Weights of a small multi-label image tagger: depths [4, 4, 4].
Rows from block 8, named by matrix and row number. Rows with one number belong to one neuron. Each number is 500 + 50 x the weight over its row's rms, rounded and kept within 0 to 999. All counts start at 0. Numbers have three digits each. After the name is the row's rms in percent of the matrix's.
# fc1: MLP up (model.blocks.8.mlp.fc1.weight, 1024x256), inputs 86-171
# fc2: MLP down (model.blocks.8.mlp.fc2.weight, 256x1024, transposed), outputs 86-171
fc1.595 093:482465517409511467494411493527424495569491537497462531496544411614479559448566498598570475501475602439542600504590481472444519520500567450550558506542423435523490554515500454505526571488491521512450418465350477501428486429494437451480505478545471548450499500
fc2.595 097:469434551502434500573451478554601566532528558498438468537427532494515452491493501483565533553512479492509454470503472478420470437480423588584497558517479480509567489547469469453383426513532410440486401415484486556509518478540581558552498578425428572412594460
fc1.596 102:482362505538482520459488456529542556620495519446569538498495485471510526511502538417534553520507431427473581520503493548459463542510478507474426570534496546534465425530548536448569515543457571571564501477572494550487527440529540496516477448565566528463545617
fc2.596 104:495498504550483574532529378476458423411445462491486492432573490576577533590500512439419498447469528531447504559601526501533533475500646542486433511511503508438518587479479474439494596502487537515541557605491544448436560552561567572539494493440536495520503488
fc1.597 098:524494444631619565490579517515507485565478535467437566457534544530494466487472542455535463533542496485599385510544490460523488501572559512475420524568412595571595465458470463474430543617401576540599549503497479477477461551480527518546513507476584508532497460
fc2.597 103:521467502472553470471436554485500534508533490482601409493410517534571519543471452517460400525536540452496496508516458451457497500624463486468515531404541432533625493541587447589585567556472514619436524460511466499531595562493554483516480473496540548437369490
fc1.598 099:629488412514529495484428538416478535617449528490523452411502536422412492589514485595483552464546430502484395546436483536506486498504551611552531434560520587520433578456527554497495425502519497562509482539520517575420536449448523555496480476579448438472501479
fc2.598 100:513489520474510543447531451502458479553493486447460480463535490455433505513421510541538472535494569531467519507471521428444457527495463479458424556519507508505469467581482463562433431450518490584560425488425437624418560552516534569498474493491499452562523430
fc1.599 099:454475503497542455399571547500517449513454457472507627500607467485464543507542464552515483450491545493425444509514467624485545512529427445426591472523598543471485495480598443467542493427545387508458428492444432561451516445471449601453458443453498514520570435
fc2.599 095:546448607410454481527469450485387560587551562624464465439510494490481465521503538542423590528542446528499539539565563446574458459496531532418490499484515499526483495529415572469580426500532421558548507566449495471525507618512486470374504532508558465563600529
fc1.600 100:483514526454480502495510399457533478455458454539483360488586542527520429539548544533383516489471560570404480562536496456546609504551499516550560509487440410417493417369525436496537484532450529445557458553510485571556448582486384478488483476573458499660487478
fc2.600 093:587561515483472436477529502467526544554568523552592510549352501506460537445550470426539429544404594498611577502530499571506523458467524405466435492492466463427446568410495414507515583514464677466563441529529513623515471510492577510553504479433515537490535573
fc1.601 120:480482503573437537402440491533466400493497564560458466544450589443548544469525546453490574500475607510478503506580582540564500488402502529493498507475410495533550423428466499436542391492530446492477499397563472475494523485469466388558541423516515507561515482
fc2.601 114:474519474457514530473447457456406466529527446470444582507450525579646482444458548516401542519570538505489514537493536383480505427472506398496465454502505425511528489551535379502435450523488493534511533454624557479542559479524504548528596583525486436576502454
fc1.602 105:510594504436489491502419418439434577479542476490520517582429549510526522549514482467470508511510530404556469524362539501584487527418534508485536470550475524524442430557436476534524433538520534469526515371550589487539538439511509430544604443497449488533514491
fc2.602 099:499544572455544484500498593499522460537474465400512422487468518470516560436544390454481491470559444586478576400440396441492489474605405510535462518483536446398461501505489407558431495505534503565465507591502467496495514535622437446520463554526474469603501493
fc1.603 099:474504525540534417548520547507566511456601554593548494588489479521604487441540498428574438573454553432519486508504490452496443495482529490565591515444493466487484470480593468403581487516495478497546541466388534445480455509412488538438513512539502463550485487
fc2.603 092:521447548492546549430540479510508598488572584526517470463477536517585492446435581522520515535421534505484488460540440514498603529513486485542449536559498568505525519526527517569466555516492466526534466507541474516438427388472482503534506421469554531486533584
fc1.604 119:444473546534488381538558518523462443522435581539502447470541566456566559535543519394510576506532416536461475416477514332464494510513614519405471476472518410458529511489525577491413552411495543522524554455557503507516500580466493512572541539647539555434521587
fc2.604 111:522540429429464511415550572465559413484491498481472485475559490582525490458569522523554606509494474538560502524495442381536451561341465504504458532576457514529501487462478538442545507561452378511470532487522587461417570550538578527507485510519444562527395474
fc1.605 084:518451544621542540621469495581607549384434444512573502498444449492594503518430546482473521605583511557418537447527520513415460532512529511501533548496508478515489530510422454471521411488463501421453530537437439555447505421561512489441470534610531504449427615
fc2.605 083:649490450442435439468510417449420458389599477378449559509444448555481460379483531554478497451454462432471444527555503517483486484521476571527590560460478532493393499474537503586474449497532484520468531498531475493488563518509492434556511540379483526545570482
fc1.606 115:495573558506442502536482428514494460466493598525462498515489435524522574516542449479525482489462420552493466526463555558560468484447443482507534488513435560555530498575513514530530608533509562493420532526459503421523512592444463536465512472540496519442460465
fc2.606 107:390553481468536480515521554469428517463518499583487508460550516480448484444519505451407513510497511523555509465486518501459449510460509546511428460517573527541519490409515505516477377503506502564476510410543557455483475486526429512477572455483438501479461416
fc1.607 100:426517569423480506404482490529476419543525549493477484438432442531509515486464491476482512566451543482536580491468485620537541553510421498486604451494462468535485515486504497419367479492342525526512502500523479504512520541451585472508465402452489485458477520
fc2.607 099:546485495456542444490557459458440546481516540544525538492494464580444453382456505392563450561524537478499525603560459481546480503507452462447430518551516447398481521621457497556568539470509453561524506452508509479583518395536569484484494406628551456574474512
fc1.608 107:456537472470500475476485467475526548521458565468478539460465478430554502439501510542486509492436539466575480528509480429568475505519487513445460570537544480486543431528546505537609517500459519477416429506588404529451667509558538376556487558376462528457552537
fc2.608 101:513604530551528526534557474569563508475503481577647562432503484534439577480528497498502513557586387514512495450485447535487497440503488456431603500443486487484438363451471556553482480575460392488557436488479500503581541545584605474510551463521519486464432436
fc1.609 079:613502461445558523463439466486485485491511506538406495529538442538463530542485425455556481603515560480418546584525505565564512493428579592583470543496443508517492576504459518532491518508570562554602492514521506547557574503477491536511585499517494461471405493
fc2.609 080:531532449560545448606582517450586486492469554443519487505484446463538494400462518474595523508396570542456462486483506571469443497533621495475612489486509457523498480630559464532553476489495545500536455456449478476430563440585507574444475540432477453446551535
fc1.610 110:468574523483471485559487425528518513472495473471442549419416556469424505501477488499431509458555488553561531532477513547560429483534476437528538532561393473506450515478602460513573436474375406479511458464516437533470455532481432517477442492560440425483425461
fc2.610 107:544564555512567564521542475464519462712502503535424478467567491552440410411588536536484519408511503519577511502424501510467502522502337495616542466462499523501557487485492510543479459518495476560543476580493465611557500548528636528450501466551553427424475492
fc1.611 108:532511463475457513526590427487517410465499443535549468489514548512542519409501533562475552475433494488550591485548425552488538525503470458414574337620517532477489574474542613606517576516531557554453450444537464493586499533529582480533516471511497470484519497
fc2.611 112:668464430517461548490562458412482502527441513570391480346513407535517502489475496424452457477490358558430503489458499425599512526514505493480448501474530592575459516523455551421458542430410560453570543497580524493531493502475474524485509553577521501454537538
fc1.612 131:522471495580482460466440564415514392560465507515495594503486500544460553502527466520470542499507538538418559530490556496508418460435454521432561526473549470482423470528529506474618536536543520515508569497465467456526538474492586561599509459488544535479502422
fc2.612 102:469563487505536508508454516440570451495456527590486402478442509460553543602550429541526435542434475502542541496549478438588419589473481495528514534509392571431481442495554527525481474466458548603518511411482499468592465472586557518471648563483494516506498530
fc1.613 093:495515507463524509527428470486510505516536466456608428485486504592508511493538509472520465478484648543494598591474467484526511459446535393497587489530580536538559433491560552544572517512538497495570488502458464525585496430473501477539485446488493492511634522
fc2.613 087:397509491528436407513517565495441488492436604441507518467496525553486508466593513541520525453466485451453457440497573511398504425519518519530434500522568546578543510499443448558528480489499501488399434574535499530459553483537490524469487480508507442474505527
fc1.614 101:432498469509438450572362524509499559439532468459555562570583511433483488578547415499575523418457466508588521550526494573558529536433495463518434476577544485610575552533469489518464479479503469479512524428490576445446562428472472551454543469473522489581463503
fc2.614 098:500595565418521478506438508550585500495466550493455515498446556546584475481502493483412602548458446397517503491598515470484561527519476549481460511654503543509548494501485420579526450509480468482479509543539471459480453501517480441359499421654494441477451399
fc1.615 095:496451553584473532529492470432497495489393553515478509515493466500445507584367536454521521417444624559440599591423494558600491462496544472462543429566423518545516506632428548569613491476478491496446493387393448421512490524400533454526530538427454505608585474
fc2.615 094:449466497575470414536443598482485623404461424464508429449527518445489472345499466408484598488518443491537480497461560412536439501529455572508466412435466551427501491463539494442537510464517590539452526451404472593498497566483464446555489580506496539479443529
fc1.616 099:434448414572580531459512482548482542455498416452432415513514535483511507532497507497518453469575590503467481422423542634534481549578446465468467497495492476491448426482551504437561481496532460552498424513510494539523423483416560534522472450494516497546500444
fc2.616 107:541462407557442533441493472438431469510545555486473475582472414458498515534420491532452424486476401519447471478448436458462514482513485564603554516526524516417525548507459538576494549552532490538447515521568468550509467572462563476621534553564499572465493528
fc1.617 109:502540489627522551577456562459515474492458542550428541482554472440534519533488563507491506484562555505467500471548525448531595470506558551582488488505470521522498502551513448518517455418506579469505481562421500440563564540456502473528455550424517476531525479
fc2.617 105:562439515578543523475552537561447526442609523500651449521448498499544488578526399451399455370436560483504455605571434523513476532574460452467550481519508536455507406457513463498422494501480495500439479498443494526472500484518451462480456428524513455429452466
fc1.618 099:459502559509513489506563444562440474541409495397472575419458505518368418468450558527484461485481543551482562570441458557484603537509493585494507475535483587544410571561557521494440493468553414509492572517461526568556482491402461544532528524470428476467551439
fc2.618 105:573426439602525454499421464520510431439455463449511508599554525504462503591483524420604549433371517492408555426486484521542462579520516466474470409451516531459558472512489417399473452538481454482530468423492462399466586549499491500501503512551452468515535459
fc1.619 099:499438414478515539489578609545510546555555476565530464459613416481472540410568498548470487524397535517449484528521476475461570484509534529458495589434510558506545549442474527552527453498507525430457474504519427517509576549469487470610449500525471485525441490
fc2.619 094:472461471463497455480569443454488499552536484433421572437488432492518392424425554499480481460521479492580550592529507428545516460519424496462545384517554635478477529603460492469421437540501421487507562610440560458452443382572545486448526518487553486533409364
fc1.620 083:479585507551529507509508530416545458529512486471497471328479480551535508557416580418440555505445483509463534399454511527495585590511536501485496592461522448569511525490396474520423524444461515549448459528527573517511505473535517536516472342515502499517415488
fc2.620 087:473465526474483486549477536542446430513523570600471511527474524436507547539476404508555497431528551526397495479483545418561498488578575465508477531499546526451442679448526543585519546512506486509468458441508543492550478514370474443503461495524430501496455561
fc1.621 082:535541465504484534547438493564438594465452447464497507554468558524535395515477511461504483475514476525532509577599585462485481482451468489551489478480457575550440432398510440455467513466540476559537453489431434457477582495537615521652501514558610449507494488
fc2.621 083:509517591508550540483513310543473548481505498534519471483587453421585612494535508643472591500514500503386487530478455466458540449521517588604489498498539507519467438483576577460549424465497501706600421535479540430502536469532563439493568505486564497576531561
fc1.622 108:503528466581462531459478512486499553550582491576452482499460528532527563529537499499435581490443535499536577413318438538564457514520465454506510510518549473455420501451606501511565552405477470445380500533422572465531542467476652541415561521413528498509520513
fc2.622 101:566485507515402490470498572494478516545588566495528442585508473505486522615416456481455574448405611549503535544501546642505492518558532522475524574543537505511467455451505424563529482516462554545470484555535587485506442508478452440496528511532473558374572569
fc1.623 103:437483554419490420462506564430524502475587437489541451441551530442461411517554462483477527553514451490615401480473562500481493498582570512474482500529553454420461452471514475552426537475567530572440515407547539465491467511468587468574555523459499379511451434
fc2.623 106:506527458514447473511518474469546513619524539424478578520519560529483521468492477571470467586488520460477494399597557446455502547491477516458546482379500536481518564515620533484540413462498422436511556417434461477566515481528553560505620441460480454477483568
fc1.624 103:421523530446521542562459431601485464372498498487544447523489501492565420588514393507603451576527510459459515571559514466470390594461489518548508466493510492440544506484519516469510490462435491527491479411458439612594362594429470438475499569478455443559528515
fc2.624 103:552515506529400503473505532548548540407511566423457495455518519474442499472505475467529475546544516548589506534446545502524605593465473427548470508598512467520554471492569440466518446531490444520416557475476459371563559409435415536509445479663519428459432484
fc1.625 104:466494442376557587445573521504459487459527462519518479398572498543490487504569419528493501585440450547573521419527431431479528454465400429473464512416479468505492502437541616489457508463577543484569453412525480504421556491445576541467491511574393417492537478
fc2.625 093:403593497475515493450578478456594550489547522480493517576514517522588590578515420568518529544557550522493468450432536476501484466495440548533458518516483540484568479556428441447529393530491440509465457556487519537434511506440457597555376466548483540458515451
fc1.626 107:531471551586453400560536381469435503516441522501421530424459460480445471661466463459505495510525444463434553579490434528493609518528467590581533501592481486405497571534459487457541459534458509541449472592512509486541468440506551557425519565494547435515449517
fc2.626 105:568458530537531499527591433443493468529501434558556440428425490508345495452510539437567546490537462532517460513489480582494536572456411492511488501481486439556430476483450459504418523407554446460514518514517469522525496449547563507392524375438546562432530576
fc1.627 104:490503491467574534465514500456489490462466481517451546436674491578419571527505455491551458494481493528420453451610500450502587443562586545491540548473494525470479503410501403566520531523454476549500513539545418444491471426464482553512554434537516490509494583
fc2.627 101:522471515560438444518509524514524621543517542448532474455492467518438454497430535497537426520435464519520532424468499442461573455455480452473553460467491475460409524505475505493390555544541559542502416484481484498562510490411492509478498448463420457570592468
fc1.628 087:483549523569495520531600564394404520474555555518515574467487440537513436557501464523428486499473464370513633527562545509395486615459441455541519540465470489586500541553592489452549502474572473542457477509441428513529472480526455495469479475505443453552458554
fc2.628 087:527547565453497572578493474506496516510495455491540498480480524500452474478461602532540401434620425519486493595533464439450529503478485534508481575425438469578339496555468414522492598610493499479509523534549536461507454430485478493559538460489482477434532497
fc1.629 092:577565497435482428517492557509571605460550567517493478485498604458539452546422446351538398501481539477473527578439541474490499524428505530480419560435512547441582432566443587551507534471492587559490475438463513501434436504513524488457486518512519493476447511
fc2.629 100:424595444475480528671428543436474517489496447520531480513463399505564508514462465516482468561497501532461512480559446430619565577520537498548437442441442467549503552400493460500464443502510518511445521538499409405409509554568527482463489466588455476422434496
fc1.630 079:580485485570520409508456493472527440459565588483524529508489492607520496498551458504538523464455554480593519510493580529433552523432480487448474597485562560558518641531464479621469572530550529418490514516466409582482562535549494502488508531534476553548487492
fc2.630 080:435423540513532479521468514546591559481459472575545488582502479551417575537481489539375419496534489438452473542577485492590495524512390499510519508506579425514501613515578481553408461504447464452480544475463496465539480510501558520522508433408480524492519572